From a checkpoint of a small image classifier: 245000 training examples.
Rows from block 7, named by matrix and row number. Rows with one number belong to one neuron. Each number is 500 + 40 x the weight over its row's rms, rounded and kept within 0 to 999. All counts start at 0. Numbers have three digits each.
# fc1: MLP up (model.blocks.7.mlp.fc1.weight, 1024x256), inputs 0-63
# fc2: MLP down (model.blocks.7.mlp.fc2.weight, 256x1024, transposed), outputs 0-63
fc1.69:483491542546499453482525411520522534454450535515528443462542436505514432538563518455508430496469540486597447448560566518500457545459429489567504526507468447548498447542563496512494507471500533
fc2.69:551501516539494576471507542450479465492481560493562576497539496551529544515506484527527541504594461511495589528474554489565511434485592547509514503496511537451506466534482516426433488512566519
fc1.70:458432521556513529480441478562525451543421534496424490471534508467539458538460474536466565426487522480469574522506533544505511510508511503441373516495493482493492499521473515452522527524462502
fc2.70:516542515581488448501569525557521578509515512520481484463506501552479534442560497439511515501521500522494513524468530492471531575505513476540566462484530494494488494507510561545507530515538460
fc1.71:509456486514425517457482553489508570493511482499419441543467497533525536485559448600530401509476423475491466489512508513453514421484535526494461477499473490477474535491503456518490463505506544
fc2.71:527512513488474523571445462478524493538505468567553492473492481496519534460472533459432599498454564576486491525453512501539505510559533513496551513477564522528484419536511459534536507509491480
fc1.72:493492473524501455544516437493455477448533578470530405527546475463517459552560500529459559533456550540487597514454529512518449473549516480522490529526445554481466483479489527525542545449576506
fc2.72:454576566445576547552483486468517560511535442491502512502505479535494537434490508513527542528553623528503507527495567433510511586458503506506493480515444481546482542474499493573500523464445511
fc1.73:504450522538473576463496504534390444551522492448564569540469469489486555517541463492541432499502467549592565474465549505489419539471436491484528505470546477519493467516552483586480535516508502
fc2.73:514504558451515533551481575509566466469485504540549489532445485533476485554539440419448528495463490511524514455578551489469534454504505562461494513501598497471473559537486463517515552523451504
fc1.74:527548476547456519468521469491508530462446528540475496481505557433470483490501461514492505469573503492498486562492597529479601489528554485494512562513545532502548560553489472463390518531505429
fc2.74:497478570500527498421523529550547483481562446539488514515527475561575497431435506496505494466545508523519485451518459587439470483489458485488485458438517531486438462495540569505508458423559442
fc1.75:458458528438493510505494523546452427490443454486457528509447519460484423459455551496517432458557490443515451511457475505456489497504524480449478468518565525503532488459419502511523465504521495
fc2.75:510565497454568534591521572405546460514560587494521459530531519483522541478491460483497621446453516562502505527491494552507533515532420462454516573502513530480472503527540467489507565454518509
fc1.76:537525532547560509485493580525474519566520503455440467422524598499521524482508483464466479568524520492476497477458472435449506482492451452536484490476525467520500506529505536569519556472513554
fc2.76:468477561498515531432429405389549588512523570511465520548501547515497492504463515508489461589516534487561503522521571554520441517506500531537545511537468536461496527561441503508510512548486503
fc1.77:520490521553502486496473489530467530491528454509464540494525479485545495511516547459616511536455450521530496484596488505443474518564461474495510563483523473487511461483524503486424485434488512
fc2.77:488515536543477490440504517519534516498478531469546468516527454542476411524510493476434493564476519527484441447435578498548445560517506569544492480593455475541457496447495535463484480552462498
fc1.78:540483569454447546570501503513429512547541537479501399474443505545409527525557452439518484522565469527552515510495505508454505488519538502553573508505584464545479515517511511589467474538582520
fc2.78:495549430527521475576515533489536502519512493502501532570522509582555488492461478544522526446469512486526546487532472539509552517509425520442482508525518548470477504457483482431494500396511402
fc1.79:460520515574488449430486545467480517498538506476499467521541569458536477592480484474517517516486425525509490492457509522565526504470496469506462533466486477596532399468550485455520538488515492
fc2.79:544530541499492473542485515546503528494511475510464532475447471496488529519562470431441524531515536466513558542557514460489465513545480501449566480495560574457496523575525503534482467523529557
fc1.80:523451455545502395498543588522498525450467540502529497522496443522513473480489580487510498492569512489521508509518504527549528489518481532478589496512502501550529503517593476519509501484495565
fc2.80:455488541480463522480444559555422478545524477481405489417530497510499466504463455489474498478502449494521501537519465504557475519451575475455488462564491513558488514537481467459532503566513454
fc1.81:514545523533527464509474505519463483472521487410513441505533484500457522518505488510458567533523461483446501497542522467560508582427522614498394499474549475485576566497515427519463445553494507
fc2.81:494504466507489569534502470506477526465456485520398503515511499631556573492496472512501516487457545538535532460452409443503555470464447450539551454458417469482484548542503522449547552451471509
fc1.82:502494421490483460476495548467477448423464506501571538529517521555505508506517522538464541443446560503518504431533563568585538481428581492492537511516525464510480484509488530489522474505517369
fc2.82:462529526529547550486462469529509537498499433489382436522510486518585419451536541457467562473514481535487483494564500463516510598523519471489481510579515501524506467528509503488543511505451518
fc1.83:482467459490521511523480481470448537524433540480577484521453514522463534520486524531483527533449446502528523530471519497478498457576445525544504467480416478534503443541568506528412566559585503
fc2.83:506473434532456451540545542537582584553496462541520451465517474546513436438488488453433524467519559532591515432484512516526495454567521431505506456530391536525514495458492483514521524518518563
fc1.84:493557517483499439487453472486539478485504440481553442462520444426529536449556623529564494474480482541583527490532421461494545553511470487517503450540589481552516494521439437518478538477496516
fc2.84:537464469465418560535421426485475568436441543450516529486540449460494458594472424527513463549480498514567523512497498559537502508531576547432448440551561526480538511531513531474541529415421494
fc1.85:468484519511480460529460544518559491494496499545541556518443508489480472554498566511550434487463452461528556463498551504537471481573469460532492545496453453520493470522541461512484491500508500
fc2.85:529554489539520489499531530483561528418556464419508485528479579473481473558479507440475542538512569548433472525522456548473498436519455523499506532505480508493481509536510534500429544534570435
fc1.86:460454511480571508452513416504433447558543436463461476451568573489519559434534469518515573498479523422589489488510470563511516524544517526493516520576488492525476463525483490475467470511481503
fc2.86:494520519546525524483476536394489540462482566529522562533454398506469445499517477451447476451457554554498538439481472435482472511555437467522516553479507484478553519497487492488499547420480530
fc1.87:525520449500550469554507523521456460489504519492540500491520466467538502538442423518454572492565564432473557588492463531495521518530558493491541531505450511523526448520467543527434416512529529
fc2.87:533550544462498560522471485505570475442543498522536473446483501526489490468449566482589426470439472439483471530465458467489448466458508519522489460504576522486527531421532526550496554476526474
fc1.88:549500503469518447486516493444449502571523506474500480583532575530491431613481533499498496536519478485528531502515521464454492461522531564505475461545554469460503566485528433481561476503510443
fc2.88:453468429534536571517497462565504470497439475526436409476513455480487490445555533502569511506497463526521501512505573529493521493486503465512507515444486531427547493538447493475497499540488408
fc1.89:535464512458477520465417530486491502474517532471504539517493471460530473496490526545501419409492472519566500518455511529487525500454475480511550488477524596489505505536524578466519472437450443
fc2.89:480497513530560502561547446524544462522554531497534508573502483479514549533498493498480505481546560506462490491496482502563477524510523419443527552551558514562479580475498509476539542519479536
fc1.90:515421483532491456515547541507477510415504489543543493475508433449468456562526490458471497498487517430479543498508445454557521449471572479548417462484463478528545575441511462611549524486458511
fc2.90:533564482511421461435435493478523514555523496446430496523483520502475551489499460444453510513496521525526520609486523481426459585534424564481509481486569521457513527518454486470475500548506479
fc1.91:471510518555508501544539430491537504519593522482550544497482504537529505520463475509405492526428545455499464540452482524486510520507520414487467495500509464522532500473549493561516574466533517
fc2.91:515517493472495454468505531504455550501474478517458539495514480516454580471486494511518492413501445503562522465469516475508505567463471470539511517496484527585442556553509544444529410565425533
fc1.92:558481492562498489525508446466490516448515434519553511432507480523565534484474499454539499463489480534482531507486584502472465488479423521390494504434445491548584541601496543502519455461535499
fc2.92:442486456442437463492491527508531473460481503469398508607476482438455424534472456511495511469476464504479464491527435502532539572521469521529531532508532543496448451448535497501510482468504487
fc1.93:483433415489493452411574538573501442465522496483516541482543470491535522558511481497480437546502535491554502507492463511451478483431463461549540551544472449508501504523468493461435496474516505
fc2.93:479534565460529550534511475477535497525532491457503523568569497465614502475495443519441590450622435414485550490490466542539516507483504584454472549494468488452554471478513518539467524505466486
fc1.94:520511458430511581462469465488540552496507474419493459535462527537487501502499511521531527474449438490484571492573428537462479454549587501469451543517473550588472462526495415519417472504496490
fc2.94:431525490553514428537477519528524499538462501535546457475524402470524552469470533525493472470525558512486501486509528477468516547478463482455521464467532481564493620551483490476568556523531567
fc1.95:476461490486505586491500520501533432428545534542553505461492559493548520462533555515532558506487543531487510509545466548498518479469538496616501444577545518561401480459519483509518479489463414
fc2.95:468565418553486495490473524443507571540469495475484495516479435475497385506468475515477374483523485521578553410527501524455511462517464532436508415482556450551420553544441544485528492488509487
fc1.96:514482519501460529424487561504563578420476500443437556472525580431500527534473515522496461492481504489544463505520506523519536495506473511434533478436568496510460556519508493519498575507545548
fc2.96:485507428514538493476427483475532476402567524517490472439504482523472529488464489472514484474504541532459576491528497467524532487494555446509443489492458508465457438505495536475490413540491562
fc1.97:526536473568466419558400481478495412436416485511543519507496529497580549503414531471462523446551516544565491517456514477488484473520526497400459489513533500608421441543598495530539538483540472
fc2.97:494479506435488494517486575542565470474486521479581516503495478495549540531516500507504449469487505536486466498501500555573502458517517534480468488532483466526476519511421497543494513479460558
fc1.98:482526507523554576556474533494482456520572466562489530499482469517565506559488470491498455418438439519464489465536526470523564495457488427527498547565530520579527509493501511632554598503498514
fc2.98:515471541490528399485472474463527524463497455535452531529454473480481588481532431472493539571504504551511507419521539517611519516472431507525527469533500482432443569497465507434495451535484529
fc1.99:453482576500598475485517509537479442520472475464454514579549449426447551445528561453483468492523527500482497498434412543499506522517491505579508478516506503624438534489562523554557489505498521
fc2.99:521503515540434502550565426466433516513575518535559621490452501463461498517506454513504475523509468545557561460518486508524470486514530545465577495522500511484506481504502469466514512490520474
fc1.100:472481551552503489523430473539503435495519531487540480514469459510437487465471567564549487469527490524501498477496378549515514509548438443466518425552478519500509501549452487436522533510528524
fc2.100:547525512461530508423502526498537498501462539602525462460551484490569478554472554484464587482460458497493435515531510521455465552476475522511483493455491536431494456430496602501420497496443466
fc1.101:491524545504548454438485557442500519505504534471468532475537514502519458528546532368414522512478509537539524454425507539462583452500443512484531467543567534586471514509581491487528507511537509
fc2.101:526476539528532513539539401553476556493496427517537629468536494540524499466531506578485574441422540478482537562487460520535436522470531510513493486515531545489509516532503537487530551517484472
fc1.102:515489522479521564492431506447534546419546460537495539515471468455493435550549530532534566508516531474485464501527512488529481468468491472501533496462484552530455571428453559500499493595546533
fc2.102:610513544539571503454496573508478521482543503489494512409538495464479464490464519516489500502525523473541572501547482467570524501527491534511508507472513494509558479527627491488551544509529434
fc1.103:466404560493451563506528502444519506542570537446512488563449496541506434501542572515507492527487455573509543543508504521572544510518565525490496498516512544540490486547521450531540503484465485
fc2.103:542500482435495445494503504493484479472449417494502488473471403512507542478551487593527438517512466448560487437471470508418521555488466518472426470389545515554565585509543503461490428521536478
fc1.104:466431521522579513488523441514434514495466415473491538497508565498478583491502527561420451451494448502536413546534554530503471513427484448449507492454528490504601453449535511447540461489480563
fc2.104:549474499456492470505443536493489570454509530563528494471472458508449550521521476482540503488535557510472536500548540502537537423484486392497447529539514515463476502462428538500462607501481492
fc1.105:483487531542484506511525507475486519458543517475412541515523473475530440455526491502498526473520498533506524443468485491435505465505441460481548508530525511519518473535565520450504482500549530
fc2.105:498466466453429525437495492506561495516472460527532532468497526455527552542499506538523512480463466441544489504495546496482469508505542479407460503516557513556507531522546565534549537447498481
fc1.106:549502522467558482566527503521469517504495537496514472474536555544509474495520471547497515533512486421477477525479487494534475489513518556446471548509477463527561470532536426510513487489448466
fc2.106:440576536560507471473525572533490530514474531461502517502530533497483535475492461503503515525505573485432496509511497490454482512524487476539529467459485525549512465462547522497570563467516517
fc1.107:524503510497474441515469542508427546499499488435519538405547552510547522541492523516521507494510460529468509425474617452523492537469469529483480563552579432556548491488583470564466538542511486
fc2.107:402469445469464520515526482541473555581511481508520514515506433512414466586572449471530501488529479516542483554479423478516526501487516474522525567482552559521491475467514411474505537435505503
fc1.108:564479493471509515520513506565482515520456456453488590630513492477500465470454460399491524519416468565495555467509525519573457383519497457512468520475589439535519487482449557486432476461447430
fc2.108:501463533473460436410529535501556436540466517531501433494506500514478561465587489582514477564496514555440533495537483489548562513500545493498485462589521488545494527524473560542508448497532590
fc1.109:443531531455456484458533521575471465483564530519460515542466507466447437519505481504576453484455498497494510533550491461563522478518542477523516532501516536492459500532498435479492471494503447
fc2.109:466547503517514511538546455470472532510471513423486426521386533457502549511471444531522545537519533584480515437457439543491492521488409555497470475488463474526515458547541492564443453455540470
fc1.110:515555517503539533569490433487519522488531541455534500435488473452493434516480491512505482528449518503527459479501479527562393484524543547431496480517409525439502487518501472536437478444457462
fc2.110:504432481440512448507513494482582510454470441464523481500470483545478496554533521463491528548499467437457502463508509470468512460532498507480458473482544456488478488463483572514525493525533524
fc1.111:509503538534451514473519448589502461458506477512540457470434525485475548510483516490447489507544557494481460457506483504485485460579529512465468506552559503487520499455476505533541549523497567
fc2.111:491471496497521529477472473429523555493476490539509552515532565585505439465529472523488473471436471436450485464513445566475548493501458501476550479480433563470468581542526545564546505554502501
fc1.112:548503441504525449513529567514541488485499511498519460531513491503511465378530536525455475461462462651421503542482537518537493388418504603497501487492539492492489492486496566484540526497514553
fc2.112:443489547523473394606463496542527444502547494490502476451500533529510477472547482419486472459516521481572451412505473502428596520562540529566548490474510498572497504483472518467470560518457539
fc1.113:516532488510429456569532475489531487572455416457486556482518474446539522498574504488553498502479445518493452548478452458388536449548478447558459550465546582502437448535441490523468479467549598
fc2.113:460540533524566503432526547547510517449495567553555431499497533555401510517556432510474497502505480522475569421550520474574534503443487482458538420520463474501496480505578462515547520550502437
fc1.114:443453469520500449504536468471527535503517522502469516477405465540520523466494504564529444484531487467437607550440576532525475480564512518515526519459454512548539536465514507560474497522471459
fc2.114:548496512450520484488482562501451554514535498487560499494514464487534491455531483485454504514454540500503473446570486470449497486428477495511444502472526559502462520402493457445453540490551643
fc1.115:494480511475522460467566424546528433513470521569500451579468514474485523570518514569451497412519478485485561532508536515427470542486427518511465549388483504542543488510464440434452496498443463
fc2.115:522541530506459497534580464499455519435447566464465460503455499515554476470525492520470509467475480542494423508523524460547537473538479419439524466558456484477444464554496541521494501459528445
fc1.116:471474470500462425503444488476619534580432438491465505482503471498516507489471509566604490533451519495500424530464511475453545482524474499516507536498515526495546548556385544524486523553530458
fc2.116:448493494503476550515514536479504448495554508522525444529482484536486511438476437438449567528498477488432496521507496543445427477416428471483471483552481472505532483471531497569514476538472514
fc1.117:533495514507511420458527474570561495553548488418484500464498513475512495540520523491514459564511466495459449485538462471485490478467504478473507506510549442560425433534473574478583503468493475
fc2.117:534495571452493541435526482417534489469447499566524459475551506504439526503528466459434506502539562528445501494468552491541559514571473525525518499450438494460501509481459541568499436484507521
fc1.118:435477521508525530483537553501448468471489470486375512468505470451508539507471495504478475505461509565416409508483530561463544519488488508542492470540491479516496499531487520537552486411515529
fc2.118:550529508498515484484469488500438551512525501486517545572513501440522539560476581505491480445576451447553501437460465586469478462580520552495481523528526473467443424500508505505494460581428430
fc1.119:507475499453492487552442523498522543529501557583458495404481539495477527547542583426531565523471528455500478491468535465570576495502519509516458488462504415508441526514518581513484480503471487
fc2.119:523516505521504510459438527482469485518507467544452513580444498575517521439518409516510398474500450476505528560488542484471508540506498551460466439476525511426577484499470513535487464574561492
fc1.120:479457606581521458466503415483463465452502460465473461551548495503547527479540524453493519435490488479454463458546457443478486517499512533529525552522522499535473504515445533499463471429499477
fc2.120:499466472507524432474476465432598469491472523559488527441476462535463565448490505519535494548484563426548529460474468488455516534522526522452545535503450500492468487525554513483552548482474467
fc1.121:535590469501552501473488487491603523505526468485470482579526531497485506536493495515512500469510443427421508504484528512500593514504509477494484511433498453501432449529481575553471500603570581
fc2.121:477539495497498456511469541442505532487507501504456518496453547526515521468496538460434520553502533529489527444526547527447506517499483533448478502516461509520413564514500457505474469514506445
fc1.122:533526561533477476455492465472461433444529440539526403522451496486548453527559510492511503517489479485488473441522450494535483550516599528511577475515510477569525489514495475479537515501423474
fc2.122:458483497438414480511476570514631484490476418541473547511504472510498526529538500542551517512542475504557457466481465533530464469510497508470523537452471506475521469432512486527469499491488558
fc1.123:523481482435520468501528466485433444501497507493547546465553547494474517555483500422506510495523450472501471430471459438475541450544484512512534483501518481535497527446477471516515403509580496
fc2.123:476563492476517508425542517553573519485459541453551470515488521475482448507531458530492388565472435486423473526488463526512495529479471436550496486448469563516503484512539566522450542507407550
fc1.124:548480537429463514520555497526524457499480481419521471464521499473494382437490464541525510491541501536522485530533507550530461530526549547488536470554528492533435523517537511498580510566511473
fc2.124:509534437510501577415551504556524582500529446569488516536506506559461473440431487509550482483441529457549493516521528478537523464468486434453410520429566534461559509544529513512459585482516456
fc1.125:511466487575431486527512539512482532516540551521533557441461548523486490524501550479493533499523548465474492505564470585508480522474499513393553545508550481585479538503449512532515488502472523
fc2.125:547583489523418520519538532490406446510500484477516493513530497497468490472501517556516485535485512524489526548485526444435529487552508518507498490446493512471512481613574456512491454521520500
fc1.126:481518501532412481510525526559471533521508506495519562472494528495513486504450519458448480493503496479498429447477520524488482456543542503498456553452507444492503490546469423467494551421488582
fc2.126:486568471476525588485447533488534490485473447449459483553442557565458553450513565499585504457468507510502519456520453549509465552542483576518529442538508422543534487403487513528541420443496477
fc1.127:467496451496469481494474517552516549520522508563394480562484460459492467531470500501451509571544557521532469450437489477516522473489474511521483510489558479544527541597428515467570483492502442
fc2.127:469524554459532528469496513445406499546498468456574486423525546535515475538492462417554449474508530492444485494561557551490546552472519527512546487459486503512541485454570447525422480500538558
fc1.128:493474446483538530506573514460508469454512454527410443493493556528453537501509525467493480498514522515509511477463533482482456506492475441499445467466450480483479496461475459494500491531496468
fc2.128:459544505484448505507520509524472438571495514516537455488528515555521453489470440525476542553541477475472505432520541465474434486536501425522543527469553494490433522528497464463487480573517564
fc1.129:490579461485493508504457508389502457491545472485487516534467484577448572424457549528472508586501575554471506490508545543445470453553528495461536514553529603511474483527474542416538463448515530
fc2.129:574448524509471471541515508555490481464480505528493554532514518439454464564561448497482477511505467493494455544542462535474459438464419497498453467526547468576512534496502511573483464434460492
fc1.130:527493491535475527490493445455557474505513540485519442513539470449455520488430549535451453492478530440510487475501481496551502508523522518481484518455481525493573545499514440528483460534556468
fc2.130:502499482513468474519507501465438568428518462520449461484474555528527407513475479454502458491524520608417546546532515469535501523494490490523520455513496530500377527533504521579493538496492531
fc1.131:502522429480439472528536570441539488505561538486510521471530573406518523413469510417536527493523406505485584488527581541541516527458496485472536487517455492578574440477517429505545461495476451
fc2.131:522528510537486448491464494534443579476424472497506489556433450482524513474539529486517518503512496432509539459368473503496502493562545574508384541401525480463535518486449511512519512515502531
fc1.132:516515524529494459574470447515535494455563477470508532450493511587466522504521487542551583524445471524570462515479511478510518476458543479475502510498501544483575494550491555549460442521529524
fc2.132:558504458544539550425521489454416493529471444480481447579525472536528463499536461516450510534546500481494509460510493496462454531587426499516469449453518470545444566527519468531498532474474481
fc1.133:506482486538494449462512508516531478436572482516494513512533538432516526517541573519580497539437528430439514510503495584534484517524435468448521543501536503484432430512553485453538547562467456
fc2.133:513491526465493494542513497474529520514480418494514490526489530595529513537472493514529458504494545599524427522549514465506474561473466470539488519424560520489476492540443489542498461414485548
fc1.134:463461539402501528483489545500525456562464502471500545527462535500525498450388474521500484610501515528507521516534462474502484450529527489504468520441502495499439550426436481525524526533462571
fc2.134:481441454524455432496503548526480471521485515460465514485460460548561443467451558519463508384493431403473452407428498474440523515484463490519559513522471424490541418535521553456491518561452539
fc1.135:594429495515538407525557399481459420515450463447553513504505493520491497480542517523505550497507499475489536509526551538559460528488517494477541491441473451502508490547470529429504517503442498
fc2.135:459523418482556512583430495467482495433547521574462525459487557488576492500471518519434483426498468514459462486522482448486506480536500506517495462537480529519467446426453475572518561549453482
fc1.136:456418466521450490506561530488507466511436458560472494498531490538524499532505483482444531540473595405440518518455467556442509499441579550509529471555478510536462496535450478460546384491421533
fc2.136:557526492477463490504557519476464525550573511529482450548456536484494483497510517477553510470446468478532505552455560489478458516539510558480405493512500509504557445543567533455407561525500524
fc1.137:524479513475445521517469439508547538553496512488555464501531480536482522523459524438559483519457440538498526518570539552550503530480498571514518503556519523596406502584478543527478482475498444
fc2.137:468494467491474542452502495512530472560521494511495584568503560550487480405475500561482460497502483442533559444466524500517574525471412541473446437469524513441527543545580512529493545475453442
fc1.138:501498446549519507478503445476535493533515537450480528511538503508502569466489499511540486634469649489433535473466519541531513516513548539467534575500584488512544508545495498486508518525605476
fc2.138:459524502423475489523483551537452444511578476594519506550441583389513451537517482476485505395446438469526472515420495494476547519526535486467469496545491519543517445513530500462517529429526497
fc1.139:485449504439442500483476517577465442501476572557535557477473509385482444484553533527566494533561481508524523489433461492461504486418556512500447517513555518524477452474511519539556524418457524
fc2.139:505555462575500487466514492442504582419503525481462413440479428553531548504429413477553488512445532529482575494528494538478494536515500462421494493501475418530485523484462488486441513548471545
fc1.140:464499519447525452488488457550450488513498492516493545420478489478434490424516494581503514486476527486484460512549557517500470524467510543530547500462538529553579505530513511544435486476518605
fc2.140:475456529535536514555509447477504443471484461524555493532514486574513458477533447464559475474500500513448443497449445440516566480560514452516474473491496506405449470492568525524528487551462490
fc1.141:442542536459523461567461535533542480517550493475415440542525472469464467547472505533491537401463435557516536530437422509460572462450510532495536508446496531505486504509551467481482502430490397
fc2.141:460518507497534513495505443492459591515491474490570516508523514508549506495541514490546499555607531517437520508535564453506537479556565474480529530530516451495472434490535514495569578565495571
fc1.142:529443549400484508521523479514542534405458537440511440442414530476471535507492464504518517521508481532563544433554481492562480470461474510477515495433439505450564445502511431507472501560462508
fc2.142:547524511505503515493539488482467497514466434526489490489519472521519508476518604428468407545524474508466497532413500453474532545511503491508514464436569559530472525549476565517546502512467443
fc1.143:481466510493503513542493466546474565509534496520557448452494504481451528514495448493523466553455483392550470454538553467549416438483477570502568529494496474519575521475541515547549548504453487
fc2.143:430560499585502471471482463522505472504544526575506532539552538455487423438521560569533486497531526529496546517488449510460542449533500478510454507499539517485468444517503489462535508497559527
fc1.144:498459523550503464567518468450520415486541579536541559473482506532478543512502453490461494480500457522541531551415513501507459572501504513453513535549575473552415448532519486503529474496518452
fc2.144:451499493455537461493527544526474560572429439452507434430550576435497507508454433556472536544556549521561502462461545527555459551553515486508507501453494523549579492492534570402512492487479547
fc1.145:489504453605491461454504507477569536531528539527546528480496515509467480484485551520578526460467470434496411490536479535415555467446533476484516475505500514571501520489522581465515498457485545
fc2.145:509535611431535531545542499493489493457511510470491449521523532564531493530523492438545489529480458474495485419518473447564479515484460491537493514484537530441565498538459524497491454540431607
fc1.146:517492523535523506561514407541490509491450496524509490460456478513534522538528523550459547503479497503533542522557411522431433456473501468516449469467514502519439468535554499493568501482451492
fc2.146:477574470498500521499518546468455480445417516469442489547484523560459575471486557503463542504547508488516540487519545481445497469517522520511574541441468501470547501447463485518428561495482429
fc1.147:460526499529521492531527483503477499495471483503542426504426528543495464436479558557542466480541480527466507502538434598449510494560480423529490470489523503573557477543508500510495501529531465
fc2.147:535469512466500555472425493526562529510488540561480487515452495505493496564489482509506543475415531515551458456467484488511471520417546491497487523392491539496520499512466437482582465590417527
fc1.148:435435547506461491444435510475477477441504523462454492498587526515524462447510478478543568478488509501469493567529482457483526435536547500440541509487532495478477523480403457435534488509475546
fc2.148:492475523429458547543507488533491524486511510491438439503480537448491556482534511520532564441555573484527513496517499419540504558437540566518506456494474438473530456469519506530496495483503526
fc1.149:473495518510484525494531502531491548560530488454483466510472559514488551491537541532501522482486531421586433524550447517518538534489520530471517542446451459479570480500461528503526498480459585
fc2.149:468527529498398476452466510604516472494514474521409433508482403554459513492504506560558467487479498537464467503483483468470517538495520549499439556471505466457490475572426489508583505535475411
fc1.150:460542469495501488523591524484555582462432445529504484500466566478566426479482503538509537554499420437529532546532507497483520472522470452550565550481485535515511491529539402480542559465494450
fc2.150:422482513475544536412449502582517490546429467520466573433532510479514588489493515464508489512517502558490468472505552516505534539435478517526455472455600471487449550478468523507549529477559511
fc1.151:452481523500493480530560471522471512394461474528500463541463530492547512507469577498541533424489560507423597465514580511502483466443506486475497447479572534512457453448502510519468499429474514
fc2.151:529522528518472494490470498461487473572524564520555531468549457475474562479474492541558576509520471476587563525586465497562561534498463507535551524499459550494525501546550421463456501549551521
fc1.152:542600601514510486478556522480522552481540477562429549525490514495475539512475539494531518529472537538465559496502537537534531466544521536493475502422476513475474489479567548469410596457476546
fc2.152:502510494504496605551465467527521515481473513366515528484531503465545517483517524558570495555576442504515473463481502563498447576504529544465410491522454540489567456478470535482641477549521556
fc1.153:462495535453503523512535531503478439466515507548542454513484470539531514503448499560484540494500431479517471455539509504469537456433434473497555518535423468471444458523541502492518492533533551
fc2.153:525454549532544531483511495508492548512427445473496522480452555453436484589563490458456541497548584524534468495508592512516510539438490484538464507510451519517500520459484436432448536447483502
fc1.154:528458523507480445508504445465497486557456546480532499513494547517476473479442506565541500568446491459545515445542556484582588504492533480526476527450507568492526467481520505476447435499441517
fc2.154:481521487477443511515462495535525522400529545457539531462537523493563560467533481462442531441465489534510547564496499561451397433530507463547459494492504463454532593533516408515520510488528467
fc1.155:505554499527534466480484465489575523530470498434577478516509503500523494466511505465483550528523528550519508488523440536465468482412487480560535502505479554520552572522516482498501521468539462
fc2.155:591463500500452559559510515442461467514529489575496493501493457536452466524545476483522470516430472498459517562583467483513479519504396513415529490479442463451423517455414470513483484526540557
fc1.156:509517454507458476532471577571553480508468483522569495455520458484462435511442454543559545512513508440458539508543497442526532487485544506458473483496453493523501510438577485513444532441553508
fc2.156:545463507481496520447436541429455478493542499452410472504528462535472462519500510506483427495485522520475541494379524532517453500464436482461487566440530464461487546478505461533535454518448504
fc1.157:521495584523502566478462465518536553505524515506508460474567479513407522608492495510473521532413499460457522541484456450553483470536509434547508495455533510515436461429477446445484551568503532
fc2.157:496488475458478440555482476533499476497475527466498498531470485483562515431527545516573482490642512486452491454510482450496421519474520452437444514537496419495591450478436463537526431413510502
fc1.158:505451478515513526485505600505413468430517500542585528595515477459580486467487522512547460512434508549555453475563453521425487411532545556512458528497564457504500498539538570454466460436507502
fc2.158:533504470495494491531546412518564475453491425528476476472464551543522587511509482506429477463523442485560527444493455508512573514539469515469501528461519566578450583427571508546526513519525517
fc1.159:504469482494443560427518605550505427562480511502573488441528544509493479557529540549484524511448532546537466486489462578502551537443424521476546583556529485531506473485493495514496481536490502
fc2.159:492552493511574484524527422497541529499545506475410518550524477476547480414472463539496477486589469480496612481498449500486496491562491529507489482424508505475494516552518501471518601440512578
fc1.160:470406536494451488471499478557521470505567478458491434482525401425484416542497563473448556497544553497546553482497549523534534552454470440542523502489471522479469503551510517473446494480547513
fc2.160:540554494502473467502461539474510530515502505513501509479509488531488541521478560472495412489518473600451506456532480425476419444536495473485526560586430513540437508492522532514497506492504465
fc1.161:475526468418495490503483566519463455510439528545417475432466458487496457465471541449474468412464555468528483534473532549520522457478503477514445483484484516542542507507541546435509458453559466
fc2.161:532506573534482487494530498458464439483491500446536586500523445486484428554481462467455453544484496458443465475483479493559588439444462504482520530516556477576529562446563540544472501511503519
fc1.162:566388479557462457396499483464464447492440567440519518527499516469391526481525597550460460496459453445536477506527544490525524498465460495494528512467505450519524533534526491426481508538442475
fc2.162:526605462578548601529518543473536543521543441505472487481517511501541435481480418406515489463548563513544513499417510470511515471508470460434431480548537510520464520529493504501509441517553528
fc1.163:526487514532531517579514560471522491500596490490474553542501533541465485527574505543520446561461476549457459432544441444542511494491577533542511510523403538557420441508518494527571504453474432
fc2.163:390569487488513564521562561530510460400502550476407454548540510557470524460537463440556507465507483455546543476517491486466453504500464482522525492523508497486464457451477473561523526514485438
fc1.164:541565509486515527511498540540558547463429494546568450475530573456477519518478511542441541474548567511538461447485446515484486464554537518490526549541427497519476489388575501417503465486524488
fc2.164:498443451529538530468474481514540557415573448527467567489419488506459527524553476453550479432487453543436485494551477478526522516468506434487496436441576428502489521466447499514532493459507534
fc1.165:546487534522474438562504524527564541421505545456554480539551500532452447493425481528470499506435590506445492491510510477438479479507512519496522505562505471506455515490521491465510522498488599
fc2.165:449533508448441523502579441476569489541549510492538525480480546512579526547494528470528498575537443521464477485532497518508449502469500529576511502468482465479529422567433559548461486437500530
fc1.166:457489517567498461549527419483447479529504481512461516567461440531493480461510498438527493481540523497458500459493493517533439501498472539485468419546518484525508553520532478481543453513408509
fc2.166:584464485571544524610515527556516495525463523544520469458502483447514509571487485527491500601548546521563545481481423450501542516571558548492442480447477535457493523475459510468416505537456437